Weights of a small image embedding model.
Model: 10.7M parameters, arch vit, norm layernorm, activation quick_gelu, patch size [4, 4], layers 6, width 384.
Training: adamw at rate 0.0015, 18200 steps.
Rows from block 3 of a small image embedding model, named by matrix and row number. Rows with one number belong to one neuron. Each number is 500 + 50 x the weight over its row's rms, rounded and kept within 0 to 999. All counts start at 0. Numbers have three digits each.
After each neuron's rows are labels from the 100 images, of 14976, where the neuron reaches its highest value: "responds to" is what is common among them. Only what is clearly more common there than usual is listed. The data: dead-leaves pictures: piles of overlapping shapes. In brackets: how many of the 100, against the usual share in percent.
# fc1: MLP up (model.blocks.3.mlp.fc1.weight, 1536x384), inputs 192-383
# fc2: MLP down (model.blocks.3.mlp.fc2.weight, 384x1536, transposed), outputs 192-383

fc1.617:542454422431565502509568532393512537491476511501570547474648524482585556475526453590491500511527514518612414613504463438512435454428537568433562467450365532455471529502586470516477410527512422445533506528479554494494452526463474512542571495538456468498477367460569546445450453506461426477572468533463559462503467481465479537447589436501527502443438370515480477464470498503447576435501528443508550538504586484432520508462517469528529529515490559537432403507572558519527476490473479492559463537558575495465357476493518443559521448466651441511431544498511442481543520435425543503
fc2.617:496449543526505463524423469453432560425542563471477506455469532535505467488447553456550538550432415518622548529504585505519507521513511478460460561421525548520521505460423525495484510487538531460525576478587477588528466473540527458537455556553569447494621506563460522421413455579509596524578571479460517530528518470427403456469483478456532536536544564525544555571588463600536481573531527486494458400469466560429507534535505518550572565502463523453517566501442443468519549459478570498485445517452463470578585494513542529453415540552435482361552458508497569500492595483599563559
responds to: grey (66 vs 14.4)

fc1.448:546483457543545536550529561466558542486449518508594605480550505455614516497485485508487409490485444510533456585474455524485442443337451532450557560583447492502533486578558481535574472499501541428552510551425581518511464555488503467538546476478429491486436452437603559505517461533428470461510486540498511458485451521532477544457608428480548416538528395514458469403454422473430540464480522487504543521527526607547508438479419488552510485486494544556512452518535558543496496530460516468594438510575537492364387555462503434539518492424630351490462475505575475474512468464428489421
fc2.448:486555475456571481525531518467547569470529491443437558550515481573507556409549488539463575506528480435555582535414458419589484489447480539452526579448522575566525434419533438526545518517502417467542560535490514524523428526461551417499519516456522480405482512541526564381495446518499461543534435481427596482507444417535492492494509548401486512412578525524584484468547454587465450439570460530481511510522560491496466439436450475532554491583572430556424518435540525552563437522481507425467489554531442433478476408474547466515504472532520475533575507414545537462495461421480458569
responds to: grey (95 vs 14.4)

fc1.406:512479460543463509554521572415572431526526546540587541498602502446626535542448471532485424498506457531526410546546437535463484482404486526487569438528434492494493474475565503510538481498502576502504504516436545491512521577472539504532542529484411474543443410477570519517475519514433484473574520556507501437423465471544508555472597437494526466533473437481417440456451438451422597456485484418579550588484516485501485497500417433530461490531473522508524389522569561534453486483460558513627484504581541489372440552498463458528549508487629414508463568546525457504533467541383506374
fc2.406:511452511522533431495491432504496652518508480463468527529453482636463532405525482513482542525438477491574587552415468448568475503513506470438444606433572598591543467457493467510461566473437469424550554484521482553545470459509532446496488495479506476414506531507579529464417473525552473514559472424410514548538502402495488451502511497375542541468611512565557566448529446560522401496571468530482467473508524571518459430472507526535563471579550480536494592406500465509575470534479562419428510524489456458466488421518468511472453444512502453533509444429508479523506468471526539543
responds to: vivid (52 vs 14.3); grey (41 vs 14.4)

fc1.666:534461483503533488539490532435499440508467619501609533435546553448568514548480472548466451524489453572556536664591483524481495430499510499440516473547514510493530525483495514499570486507458533489556493522428566473560482518487501560595501585547394471484444415446531527531476444530470480523605523496557483518436427516465455538409508439568538498552506524459422450488457500476463566494512545401586483542532517484543570565544412413527541520457468584496518385569448513452413500542459537524594425519487482519472467578476502514512450526534573424503422545559510467493560559534380529465
fc2.666:503487524492486444472440454548442625458532513496482442498447544573390496378510533450558571517456441485537524466451562466536465495542481425448449537409516588548523539480499521526454531462493431408544542510584514499543445451513525490538453561543524489501519534484489530446403476530537545496454518446395488532619505402448457390472552482415560562487513504565551598522489484544553445533582527510396489500517441511461525482494567634524552537569493514483528640386482503474623490517556513513411478540450492441578541415499537518435436376522441542480470427492464493469515531409537555549
responds to: large pieces (86 vs 33.4); vivid (57 vs 14.3)

fc1.554:484427497500527477514589483408483506513554506466488575525604524547547525536472414563497471569549455529603460573537431525507483522473570602487502469511443543512444487491521530461481398543568491524523513520433547541552523490555461568496605463538525525542474434512555533500484501477431461527630478486492504511415486525493537509483528518470521473497554435476551547435518441508533507489534471440611496555545575507479507533542452405432587521494525473478490413528484517481490508610419527530500477496527488516466435521516483535591501532523557444526523600519484399512623528463448522485
fc2.554:427483505552417527423508542469515432528568489528498509530526382523575494523500505484504430490458493492471507512518491501418566566449499517611559478514461446467593475418453465455577492520547586521516508440521518520473617530585541475425520479462507441444452436530454466495498580558441527542587567524548502446462372439548546497533551553427544460531531516440568462512625408431463496530465436476508502493389447474552459520507432446591483408515478438482520475477523491543430479511498621499537549513538487477477556536496442464511565536538542485514621541464588488567374458538509394449
responds to: vivid (100 vs 14.3)

fc1.149:517485490534463498600527578414557404542501559496591510485563486447588524528498465539529420498573470468536390556547456553463521473423519511512556453538431536538471493459563462498513460495508559503512487533354543486523538546487521530545533469486405514525375463473543519546481521519477490474564528544512483431408475473537504557482582423515466461532505465486412446458461445432440561496537489398651542607534489458515517521507370408443513508507489521488529368499555569546505459526496522459612481490580518499377473549451492473523531524513584441496463564557470466501592488536410524383
fc2.149:523443496520538443435567416500476621513497517500503571506493515638460548382532440535466549551430513532579564579433461429539469491519574517445440609418515592569506474444505515526422534501485472431586560478543528547554464465500504447537512493510505429443505473496606528437405486486507452510598484408405495548515531397486458472471513469359550572453566459531554571430498434572521435492559466496509472483501552595496506443465568507540535484590535514533477557470487495502532502555444543485440487538495487452460443441514471484520508496520545437528477489426542432528512497464515536501
responds to: large pieces (76 vs 33.4); vivid (75 vs 14.3)

fc1.508:558473441506483558583553552467549552488458519504583605494536488433516506486483451533478407476505460515573464553489430531464409457356439543436553545571440509524510484527561459543562447483465491405535495526414517545464454573444524501489553527496432526471453459483637571577539450498463464445508514565498549445489465457528500571501641447549552403530491386521434483449471435433427538474500502484536544538553527523543505474472421444537570477486479504553518463483541588535504477540484511478607475523558545485387404531440525461557530509405614377511476499511529439467543466469394495417
fc2.508:415543494509565491495544530479532528556634502432483539552527425598494526427552455548458535560466411447458557542460476426555512572466464552496509560446476578561531428404500449491545489533523490538546555478499495529566525528534587433475521620467550433428444448552542518444451491525451461596557469464466503458491421411532554492497495558408479497451594524468634436498642446542460443474558418489522483505466548455521431467481444438559541448537553408540435478446533494542531434509453570435480471544529450438444461451547458470558508509574547484522609548436539475523509461504500461495
responds to: large pieces (61 vs 33.4); grey (50 vs 14.4); vivid (45 vs 14.3)

fc1.305:445499486530567539530526522503539497613571463484477682550508437440530505547465464537437470500536454521524560545493430473490520565434534541541531520590509506499523461501511509463508479643508512518436541431432442593426560551542506531464530534474485537512519483565685472529557572495348440523529463518511507462395487546540587513560499534518550401499527452465508497416571458495465477478502438511611503467502624564515446480504429392482543421497511449525470426539511473509465526561338537496537540435551461518428404529588403467533426559474586393563543515511504459601550469568479507493
fc2.305:511532487543578554398565556498525469501518602484520551511535498506465527464568430560445457487479470444396581528527461458458508455534579595514533436510453557502472468404475490453505465428471544556590476494500534409614532542568631441576555513501437457442478489493551527539439488509512439487534496537521475460540489448515490460427503473472425524453551540522469520502527492443439416472582464435502535509401570453528526511475540469540453489494514486533409508503524502533476496590463499470532428564522477448511451540503451431572476516550521504537504538462493445561523483557491463441
responds to: large pieces (60 vs 33.4); pastel (58 vs 14.5); grey (40 vs 14.4)

fc1.326:542503481543454535609514573407577446520461563477580507461563504442576529532486466531517404480566457475556403573532460574458483440415493524515576451551428491514463508484597473511520455481488581494524494565366574458500525542462537538521536507463401531534414451465558545565528521517465496458495541555533505439474472507515478526458593428513483450544514453490411441469457460433438585500518510403568555595552495466485513505504410447467519506500479532499539364486581577548484459505478521501609487498571532492387461573455486474526540489474613423474444565572484462490584484528407530366
fc2.326:524459493528528433424555427519488621502506507501499573509488514656450539381549438547461522549430491525557597613450469430530462492501537533450451608407519595578532457470502514531448509483476477415608573487522527529557465472514515443524543497495498444427522476490611531447397470518503462519565484404437497539533495392491469460472496482347560535461587474546552580447488416562503425482583468502482469485494554588532499463475561501523532487587526509543488574466499506498530492550453537447431461540489500445498444452515452499536483471523540425524481479451549422548515496463503548506
responds to: large pieces (84 vs 33.4); vivid (77 vs 14.3)

fc1.23:546503485531519538569552570487536470491456551547591563484532500444594510560514446549465419480457507495531502529506487550436459437410477549445550513542448464429502531576518413539538455512498561445507516532451575492503478567452523455529546511472422447471487407441658522526505474478514440472546456544571496473485455466511498480446511464503506507559519506509450434417465446446424586450441534452479532513457524499574501472511437466578530458430470530570496429547527579553438450458438500446605461508506549484366366535466499475551554468469654423495460511539591455482484459541414504407
fc2.23:453522495447558430454518477506499611454570487463404533544484505635461548407531487488486579479479483446497581512476495440530459564488526499406465521411507547552497464415504484532505533475456421495581521522561530433565436493532552430504493515506571461447530546507547540420401422549524490532514478452420534519581458419496478415494553570423517590426537558539622490516602484588501399497599442519443461510482525488543468502454500507563526556541509431533454568399509482524587435572511534457413474570493468433525504420511558479516423435563483517508559476457512547438464486417487477575
responds to: grey (95 vs 14.4)

fc1.433:462499538572515489546514530517509452588530491543577492507498463452491423597500460513530412503469513537514531558554503572454579522419464525579480508593473463436543534578459505417597448516469554496442481474468490564485588484604451544549526515493462555443463431508568424564552578483471509510508492546587542503400420559493569522510464483572550407556500528522438459506532490464500571519413484444588452481489502505612465545538424465501526465417457485476545427566449463454389548459436493452581510402475459543447433550547398548520489533476556502495517485566549438579474515580488463427
fc2.433:474502571576458479539537477619500523534509447535500524525435469547445436499478455514483405501428469560458619616464510555429531539426396546548465573520515436525593494549436495492557491492416542472492531441515457563475524492536588459460518416473517458461579507515591482598490531591561538551466576492546486544541497482507545478530471541416628495526539539500525584514538473429501432525482468520488458384454491652589433457531442541564522421462497473522514573456490458513491524515496562455475522499464507529440517544524477535535541477516476513538543386476592456542383459519574461393
responds to: vivid (49 vs 14.3); pastel (42 vs 14.5)

fc1.565:529494460503488508484505551408560446521465634433561534424516524439506555528520454546472452495528495458552564644548504536438499419493526512450534457549520484526490507448517445500621481503452532492557489547430547439543497557462501496557506532531423506430446462446569540555509464481454467497582521514575545481446385500460446462425501442578483499541518532526419475535446513472419518511506534433571502486548515433526574553507430459509569539454466579487518439513479507482408499464439497499594451527469480510461465588478488488519375464527546427478446560536443471523491558566423453436
fc2.565:519503518476530451537473447582423629458494500517495470487484523573449497388501522483552568555439447491519522485434567454551468476520419468446453561407501576511497533507490521530471506458531435424548505532590523523548434457513515454570490541523523456475501499480506536419416468533563511510448493446406492529614542386452448405466505463413552566468525514572565573510477513565540448516584532511376488482485498556461527468487576590501522548548518530513503650424488509475631474521551514490419462557469510463575506417505534517463483369532461549473463399491508509466450547406534578540
responds to: large pieces (95 vs 33.4); vivid (69 vs 14.3)

fc1.507:542501469451559541527585526408543502555485471455495700529564458434561527476504445536431511487541505500549475558498417476500442475384520589435539511540441535525501478481541481551476419502518462464533482500398466542505438537455491503473594450500427532499484464530676574463504456480378414442598444519457548461442455489504538525529610527466549451471498414543466504453499421445462473453545444490629547532549634478512476488501431406497526463544508477531450449501517579513503505579435484512575504513536502497408412503485544468589492477452610392564532589477501428449568478454413465476
fc2.507:514496510590464545456538554521514467504518595484551510472529509517475526436577472528504426522427482431448468520519507496409551463487495519588513500494461542510552490399499484497504482437501624513584501474524548480578605528578569447546532561470388411443427443462524490558489537493495516445549579551529489433533474402506452454426526419470464513483528515471455523541496455396458488499545489379513551550356518466522565505447518480535467487499439547504501503461539501525453461495509538461523451585523555445484496594456441429506518501592525500464493524478552461554445501587500470425
responds to: grey (79 vs 14.4)

fc1.574:538495483543463514523486578416555401536503607495617532460541526441564578543512502523479431495557499438489490558578469556456533470484503498494590453548475475487495498465522491509536492542473557538540497520410501475542514572491512519574501464494386489493401411466540502555501494483453489475596517546525506439420474519514470517436507433538482490537529511495394425468448492447434560483514495388583510592498516487519546539485399425486490514492477543490523350517543534519420462499456520468618442490558510532422465586467469463496555493538588432505460591529488480509520515554420457399
fc2.574:539475481479519456440527441509456627483463511506508510484464547628442524382530436526477550526423526510576534521442479444557419476541537481439454571401500582537469513513530538544415518460455428386569525508570521516547428487469489467532510502514498475462513511460601555451422445493547460494515478421403503534577541422487465458469517451379563587450527463581544585454454485567515451477588535511419495493526520553516517442455595581502523498549512515543490609441499516512562504555506494502430482559461492433522455434499518480518490419488494466512437459480527403479498511405508558536
responds to: large pieces (77 vs 33.4); vivid (43 vs 14.3)

fc1.450:476460490514500444531596469463489471487552552515573606485634531526518513512412400578458483570475424597474428586557437468471441540438479617497508449468375496500530469514495534458503363489637549522518505527510535493513500468512488573543610493537519442577485391486578527468477503487422489524595496473489472516437457510481469573430530456491571512452443462441487470485480449547525600514506498446592472523481549497465523525530471433495442514507446547466459474516486546473427535485398573587558463496514597513417438509529469524607501551524592455518446542505547386509533532555434482440
fc2.450:445438493523524491471562485478530528556520351524449519576484424531509502494497451565435473508527500536558503527436470507573525543513491547561520590501530480490556509556511533455533505424515466462495473423491475579508511498518484543408525387435577469531542503518518513462520562492508462526518444479489525520500504497521619495599527589431568482474469443548543580413559448509503427483476497577526485413528512611562430468545479519460503375525555460555501498499523499515530521544451510534504616515522459521466514507556475540571454510530509464574573467450527412542526440446493489458
responds to: vivid (100 vs 14.3)

fc1.506:529449485547512487590504533450512449533469614474585515440561525466532490540493479546495419521508449492546541677578501545464523424453483516449518467549499509532578515504491465501570467518439552474544491541409582489566504518480521558564516574558418493450416414451555520546478458496486493490580525523552486494422425502475452539413505421538514455546537531481400460500464451472491540511504527396602498519541509473542562555558383384521574516463458575479528401522471538452456467502480530483589431518471516497438487565459497511532461502499561461484430502536518459523528542534379481441
fc2.506:500487563505484440495497434515428589450502521489488461475450554575420489379478499463541536549414420521561527477472537469525476502527482483431425526431537600544532538471475520519519521459489456427541512528566548484555440420516522490536491571565520474491509534467518549459409467565537539528467527427425518575588483396429466417474559487419570565478522525565535557537494482553559443547567529505427447490497447488488546502537517609537568546565484518471529641387423486453587502534518530490441459568416483445558549452499519555491428382546428541485467420484497472473500555430542510528
responds to: large pieces (89 vs 33.4); vivid (73 vs 14.3)

fc1.361:513511470548445506504526624465562437559502568506605505461554496416545525559476435550462410463551484484504419585578432564441531451510502532508576464591432496503469487481527491494505445474491577528507491490374505485501542587509504536540548487452363536499419478484562478568485530513461463462564530579544460409418481502567528492475530421540497443555489490487392460452470493413387527478476482434614548560540499469514497501499450432487495492492493521515537381518584539577441491503467506515606500475574522526401454563473475441566536516475575431544475573534483446521543456565445515369
fc2.361:527450495502518445438532430487451633493496500528503543532479493679453540376558464523480531547421527525565560539441480484531443495494535494437442620395514576565534484442502507544456536453482464419604503478574525546562448476512523466530515486504525435446512490462568532456408463504506486502568506420405538534547492368483470449479540491357541583476560422565580563467492425547520428496582460491473476501493532581544498444438536514553525499598523509531476598420501518515545498595501549466410477568477518443498478460497490499504512441521505470518471480439551452508493485444512532499
responds to: large pieces (63 vs 33.4); vivid (36 vs 14.3)

fc1.762:507461510551483525457519521553468434519474537587557587462561507445497428598460485534503430515475499596498497566549496551462518478475467540509515457551449465436555529578462528494544440522542555499455510418474496609491511517535427552544531521546451484473491359492570430538533525492445500486586511518566519484416523569453515559465451436566576438537470506457453499456507488519490552504416527433543479440479533545545499531524422463492490498434461535473525417609447499466424548483421492482554459425488510555430435593514423498561492542446558433497499513569540452538516559565516518424
fc2.762:431496501507513537529476535580516456511474430517433462544454458429453438526553480546472446422570572497424543531479557489459570501490494538574547451567573485441450520622456524494518547379444465482459398485536460431538503522481470566429460478444510481450483536492496442602546506512562478533451526537601489458587521489554560433606463604564483452490445597550502507529508606405466447459489490524465524467512523488661426528459476512397443486433514436525445516512560442549442493529550438510451584494467499572576536489562485493509566480502440593566530429476468522557442446509565435466
responds to: pastel (91 vs 14.5); mixed sizes (71 vs 33.4)

fc1.337:522492438403580507462544505395504563485465488411480535504505515494460538454564468523471568486592521485595473487484455406554448493509653539465517542487468580581472488458594519521454474493543410477530521530470517454539454504481470519489532431511510531548523518496504542452462454462481384493507424493447511489524501523508497471515587497501500502392491403556509509474503458512486484430593521505499520519583626493443512485485532485422569521569526504535368497465531502516556485616514443529471493518522519444536488447507541465529460512499505478510482527471432478469634490432470473531
fc2.337:522417481464482521479509595503558398506533533426445496511502483383378545556439485481496460374619421500481488490470487503519562486508468484488558417571513466560555495449518481509473524523339510528440506527458463479462519546478472562539494560441373637517431547522525506589597501486497489416465467602534443409481484559550482450519507488634527450478517507450383593507472553395439478477472484518524519543617494429446523497409501513415503533477501478518491465468552462560497478395500522503539603438578416538478495478486525431505376517427517482504474510503432513491540477555526553487
responds to: large pieces (68 vs 33.4); vivid (54 vs 14.3)

fc1.557:466511495500551502527542525482550475622567461461463650540507447445539510554482459564433483485563465503527542545511421477494521576394539533536517508587503512498488441493501507462509482614503498541447530437420443572469559517535484532454525566484480559512487484570712472513542591503385439507517447513550518477415488544533594524547508544508500421494534473492503481407556461492478485460505437528593479497536594512486469483499417382497555450502525450536447373528510477508468496584330520500563530437535453510430400518580394497539464544485592405566551544493497454600590461582477524492
fc2.557:465505501546554548400566550485537436544554599509553538501531502521494536488499447551436427513447469480436508545501443474457525477501565580567545440516449498507526461407522476443487458487488580573573537457477527468567578566574571467554553523503458426474498460490555511514430533515480450526554515523541458448506486453519498499419527420485492507462526480456451535485541465428429485465557476367526540503394553462521562498493523467559461474483475508536429477518535510552428502542451580501530435501529535436482467587543413451587464526596522475538521541461548438578492483596478494400
responds to: large pieces (67 vs 33.4); grey (53 vs 14.4); pastel (39 vs 14.5)

fc1.324:504508497577507538521477606505572433569506540570593532478521484384613524603512480523450420426516540526476523523583457551456553483481487494543574482602504447444494514538490517471538509562471575520452468487421462533476573576502466500536496477471391526490441463516550448562545561496473476494532480591579515410416524555538516588486465456574504447573488499507396433492461542445406584486420491468575490520446500533544493516499468489487446472435477517506524394613559492554381541445440471496654491449539492558430461587493452459499532555468562439531477536556551480533478482590476503391
fc2.324:519459472477514432486539458478468609506516489475481556547498488620453541379530429533460544518480449504538514526420432459568477503507580471449466568432506619586514474400540494518458523455469469462564532496551522518535465475496574504512515499484488499495491533481601535501434490504484453503563472463375486514566477362510478454521574493372503558461564447512529550420506427529512427470586467526468484551524524499466492424447514482534564491655576500546484579396498514524593439592492568455431512564509485413472455446503486483520474458488535466552473525430483412513598486452507499507
responds to: pastel (69 vs 14.5)

fc1.669:500502429454606546443573552450537527585531462474499664516532465441573506510525399554438486476556483523545523547499403476498449527437591558474553529578457532535514449470551505544495435593515453476511550447417478543477475549475499520453580440483411524502499477550746529490505518516383415446590439542501503456428506492512548553514546509499528429476523448509477507418533417476448487454522482514596549509526620513505478498513456391524555455519511496530447434516534524531489511613374536506565505482537482484448364509552492437581481522445601400528516556486552429522583482475427494501
fc2.669:507503550558516514443536515525499535504544608525542557479535527580495508450572459554473473573378467458444549545504495443454569463498570530546501500469464549511514456406476461456456455492529521532577557494525513470592549520587585445572534592568489408422506476475538501493355517524483486509553570444516497484509491406433471517441484438444465567459560540480531495531539484484463439519590469422512514479353562475521566517500545448574498505487472528515451495467509513484485474521494521464516418549493515429496472542488444467536484525619513487498521531447529462558472515557475479439
responds to: grey (70 vs 14.4)

fc1.267:461520540595503524542472522545514461555513520585534509474510457458566457560516482536511369503453520509481569581529547560401577533457452491555500485554506440422536509572437467433555508513457599529450479436485470585486626509538529484515476494510455455436482464510520444609523586520495531541498543533609536510495475514517570558501423504521542472593487593501487446499515510451490565528415468501499479444447491563592484526571456487513496423392446495464545478566456473486437489489463544456553506475465500554464508566520410501496489483483495508471552475563583494596436501580516489431
fc2.267:489409474515489464450432517445521532564539493408449431511437485468365508511438440415493507454577419523571500406528468515494508518591614381513503495556509592566538489414513526443429522491437472522468557492457478514479538477524509559490471596471465606601525557557543500573506562485500497469466475553501452501505521539527502427521562481555523482531507430477471614465498501459478426509480471511532457513580457433405480474500559548504585501554537491471570507468473435507513550484438509558526573464553421455478506511527442511444377547451503478520492551473401400527592513538544549469
responds to: mixed sizes (83 vs 33.4); pastel (49 vs 14.5); vivid (44 vs 14.3)

fc1.39:467478425441644470433609516505508511569547497526508616530577463524524494493503376613416503473548485518473569595518423456534483534541551584476547512549445507460479473549489543483525410524513447524487558420454506563476525537517472554468611499482537498503515456541679469423495501502438385510549418503518475490474497514518549557503461527494537448475487508505564478424565473558458453436469463522576508477508599482508460473469459426514505435487540475545437447558545480558449532577345539509479499476549484524473382500578453450581485513480573409564507526474545394549480475507481518521
fc2.39:539529495439540528443490538544508504401420483604464567507550527574522505477527551533519575539451602518453564575403464409581484476480414536434544548405549441408550496571492485537511514514569441408493496493547506493513395518450497465521508537509534387451501511454481496415483405556522504489525451460454535460519500478522446463516390531437504519388493521554538512454466536578457472474506529559485504506453551544618507476424516453500465516505494513542430473467532539528538475502568443467471473512483512523536507442446532431509574440498524469509538446447562540496355498441467487541
responds to: grey (49 vs 14.4); vivid (40 vs 14.3)

fc1.74:485468555536485527503525582607522480541481453557563463486505483423495421627483475529494415481511517505502472497577528554418545488503442530570542488589459440430456509596481545493463455476503570518413486454446457553474573554524469574478536481453462533513473500515528413582552581488527466477443508564585454454504593551555538454530461457566475414573440451515426525529481562397438534468404525472477536458496488521515499509519583525454485462398443506497507480600557492555417591410502467513579532401546542556472493596522475471524541500470499536513491426578511459527464467564528567360
fc2.74:513463538561487461497492455463504545507563478464473560537503440645470499448504471501471450503439416534552515575476475533467491536384485484460459591476488529621632428406465440517535528495458559509601536482538539531507488475563567464482509520481521446442493477505549517548450471595419509532544522473475514512545393420524477471478605531353559519501580464464600565509562356465505389526548408501531476490484524528524470446468385420569594514589540466509512567406512517507506485556464677458441463547514513423470540503478467502478473495527492471514538502418565528497522455505524456453
responds to: vivid (93 vs 14.3)

fc1.27:546489431503504540514580592431521489513441570510581555460650507411466523486439417528455491547508482549515502583562470421466462434490542576472587472547301551449523446467553482496469351468512517531519531528437513524503475584468505513533629554555430480483548450514569519562488509458467467470557517539526468448467487512459467458438504437561555506436476494471416543471475523443433527485488498463538551499466536480449536525489542451552479543501459587482402504474531524484455547455484521538606437509530538455480430520531471442594510527485588445518442556520451425502513510590461572436
fc2.27:504468494466512518520399491509467572475487398542406494542463492514535440502609589469540527483509566506663534550405533439560446516490457473468514517498566518439494463535510520549495569439454376388431471478550433559573428520466485486467447444448519504458533513506424473464470475444570504508587479531527590489521485462535533516559475562514467555459475568601520472500511511513499479508466512579517501483606483570543433443468478520484556403463519440559484576492491518493532493515543477483436558507484516497561525447539556451423455469463436514478529402429469601469448485393472520574
responds to: vivid (100 vs 14.3)

fc1.743:522519494558487535464523505503457466488501538565588574476586537477560465542489483521467420556434480515497472574575462537474522482424468552456512495541455465433518503557436501504518444520528569479513511454475569541531494517500497478554563506550457478513503310462576456523469475515415491472642517496535486496423508527471493528426475434523553517569489501446504492459487454492515545519454537418524487517436522506558517547549431421560449474463456538503519401564443542483401536518433539472570421477483563536432382563500453513532452481521611460508469527539598460503469543555455547407
fc2.743:447513490512493532460423518574506528465503442515470383549438441485436462503571588422519474442545516461386552395501505553461522551555495497564496516517499452450479563536468543532498530411438481457456445422535447503500535506502433547450461481433505485467541580503446444534533497490570531516442534562543499491571508533530578413585493587499521500520481578611544526530597538458475481485478453527456517451550396496624372473454492598433549460420490404493542597443529452540507517545586468484466527480487490524559556528598532471458469412455431568513564417524475592493434434452573478498
responds to: pastel (88 vs 14.5)

fc1.520:462518460504504558572519553459544466615562447453492624546528440415578527530490474548442488473557474511496520506505408505482499544387511519530547514590487513525521464464536473499526494537492515508472538437376439562449546562479534511432529517461468565493496503552652497554551583470354444487546484557529498443414479516548588539567552543517526416487523442451501454452579447422447517452512415530628526506545542474491443480494396368523528422503534452541457397496550509524481474547362547486574536468576474485409441485569447447524457542452585414570538538488493471561529443542445457462
fc2.520:484488509588548505411550540532509484525553623508520514507488488546445513509572454528454428447454487470412591475544498472425542496530522532565500528520461524471481470393483492450503484420404583558577461446554547460580579520565642430541520536507410478452501490484534491565469542510524484464524534571562474482569462408520483392417525464475404522461513507480484494522556482393457399490540457413478523509386545414580514522480544474587518494460487502520455531526518481527417521598493543491484456550491471439490492595514452479547535497541508517523522533483504461576500499588491436400
responds to: grey (71 vs 14.4); large pieces (63 vs 33.4)

fc1.577:519403476534504499504569518430541482529503540471542586466592527480512490505394396579417455538530427592566505607569396489467498495428509587492531481531402519552614449479509509478505360599531594520520538506433536509488505531507488559533605518542472474575504442528579494526471489510409472487592514490491463499436490537479496562477537451524608506505514420447454561442499436502452522480499508458620493511498563503469535517537458398497503496509479525496492450512510505493468547491399564539542459477525504505396434515517467499621505603512614434513492548499514407497632544546469561430
fc2.577:502460448455522545534395526453466473442471384488479503539557449467563469516521579514516512458496490550593496504478470462525431483445358485469541507480541467437512476550521437558603522452534383414419420528550534478528467515438452562397483455468571529503498437487342573445557479553432490463575555564500532466495411533550611568556582621511584464443453464580562504509575486514520530524418481523503506532525516531640397527528454476472546422501514433528478550466505573506495540530535478536457594550450545492505563474472551488477450491474446508498551519459568541460517454398458453569
responds to: vivid (100 vs 14.3)

fc1.432:517480435433646529446629546487520550556519468485518602550543473471548503482482403582424513477520487532517518550481423449563432498467542595450537520550428523507503462488537497543507402553514422491499571450427500573484445529489476534453595485477463501496486465551643489423486493528422383466573437525495488453478445494546550546522503517476546418439502477506563502400566452510450460435494444531539535506538637495505470465458464424552539455517541496563430456526531547527471539577430536515510514472567478484449382496514518466584512507429582424566546509470589402489514468456450496509
fc2.432:533494501414528534487506529504544497516472531601546582479549531557552544416577501538521487547420534441496520561441448427519470443437460578477539569414461489528563415474520476557533514510590468461526501531534506484535434552474580418508541538528433391414493500439512501410465459483493476410561516479448531427450514380494448508470460455440488537428542492505503546458461523529440497461572511460568609514445566521508575428417516460542504498553446541553450431440564554557499445524546491423543465555560531405458480463469512446555569442540543438493469499429572519512383472455466457518
responds to: grey (64 vs 14.4); vivid (33 vs 14.3)

fc1.546:550480435446546543509587556490559532502468508556563559548600484421614526505521442535433464476539564504488475536479399470533447455397499579447577540547341487530468476498557489523470401505502479455534461540427486495543453568452494485510587458458441501488460444477602526481486488431500435461574416559469506430430494510539504544483530469501497488450503471533426451444487450450407543427530483492499553536517551480568469457461519445547525482491534493565425428492576562542455509537476469469634504505582510490410365504470535453577522485455613422561488488465664435455457436450399514445
fc2.546:542485521536378568463532547515498486532457544533569546425523609486487518434552509530522427534464568507532497567472502486404487455468573547494526509512497491543632529443523502550500527472488536444600481508505531450546506557481518435571515475508452422445521447378556524502506506490475528451589571523475508464468485427502492494429555390456580552484535474536469591532443440462484478517543499429569579523454533555548635514414521475439426475532361612461526482409529534514490483467509486475554454590537578440486524531470456470531568538553524472449433456497564461567410535486476441412
responds to: grey (91 vs 14.4)

fc1.745:480472457491593491471594542502549538571525469521514641533542474480523478530486404562397500484519526576447534598498404482532502515523559604478538490580465486478498506529509536479490429534525460480513530422413506574511492537521489535451602435438487537521524457528644480468500520540436405518626449519516469499454498518541549546508469496477583454479470494537548503415562465523438470429485486492574486494516625555591483477488456394531526444514544488562441439551530464544445514599342523510512502476547484527432395520559456453576518536486592420584497556469587393567509468535451495493
fc2.745:551481498494530531500517478542489483473473499618508590477539586535594468522514497565499510596416526573467553561407458446492432474448448607502512559483529380398535500612486494572558521512610484395473460474498541511513474520492451523506540548561501409451587474448534521426457462490474477450581502504521542519448527511491457589480409533455624525487502500551526517459473525518507534478481513520536535403439575573583510488493467446523444464429466541523458460510516511509463537542519516503542483470524582539526483491493503481525527478579563489495462443444626480538343515452451463480
responds to: grey (63 vs 14.4)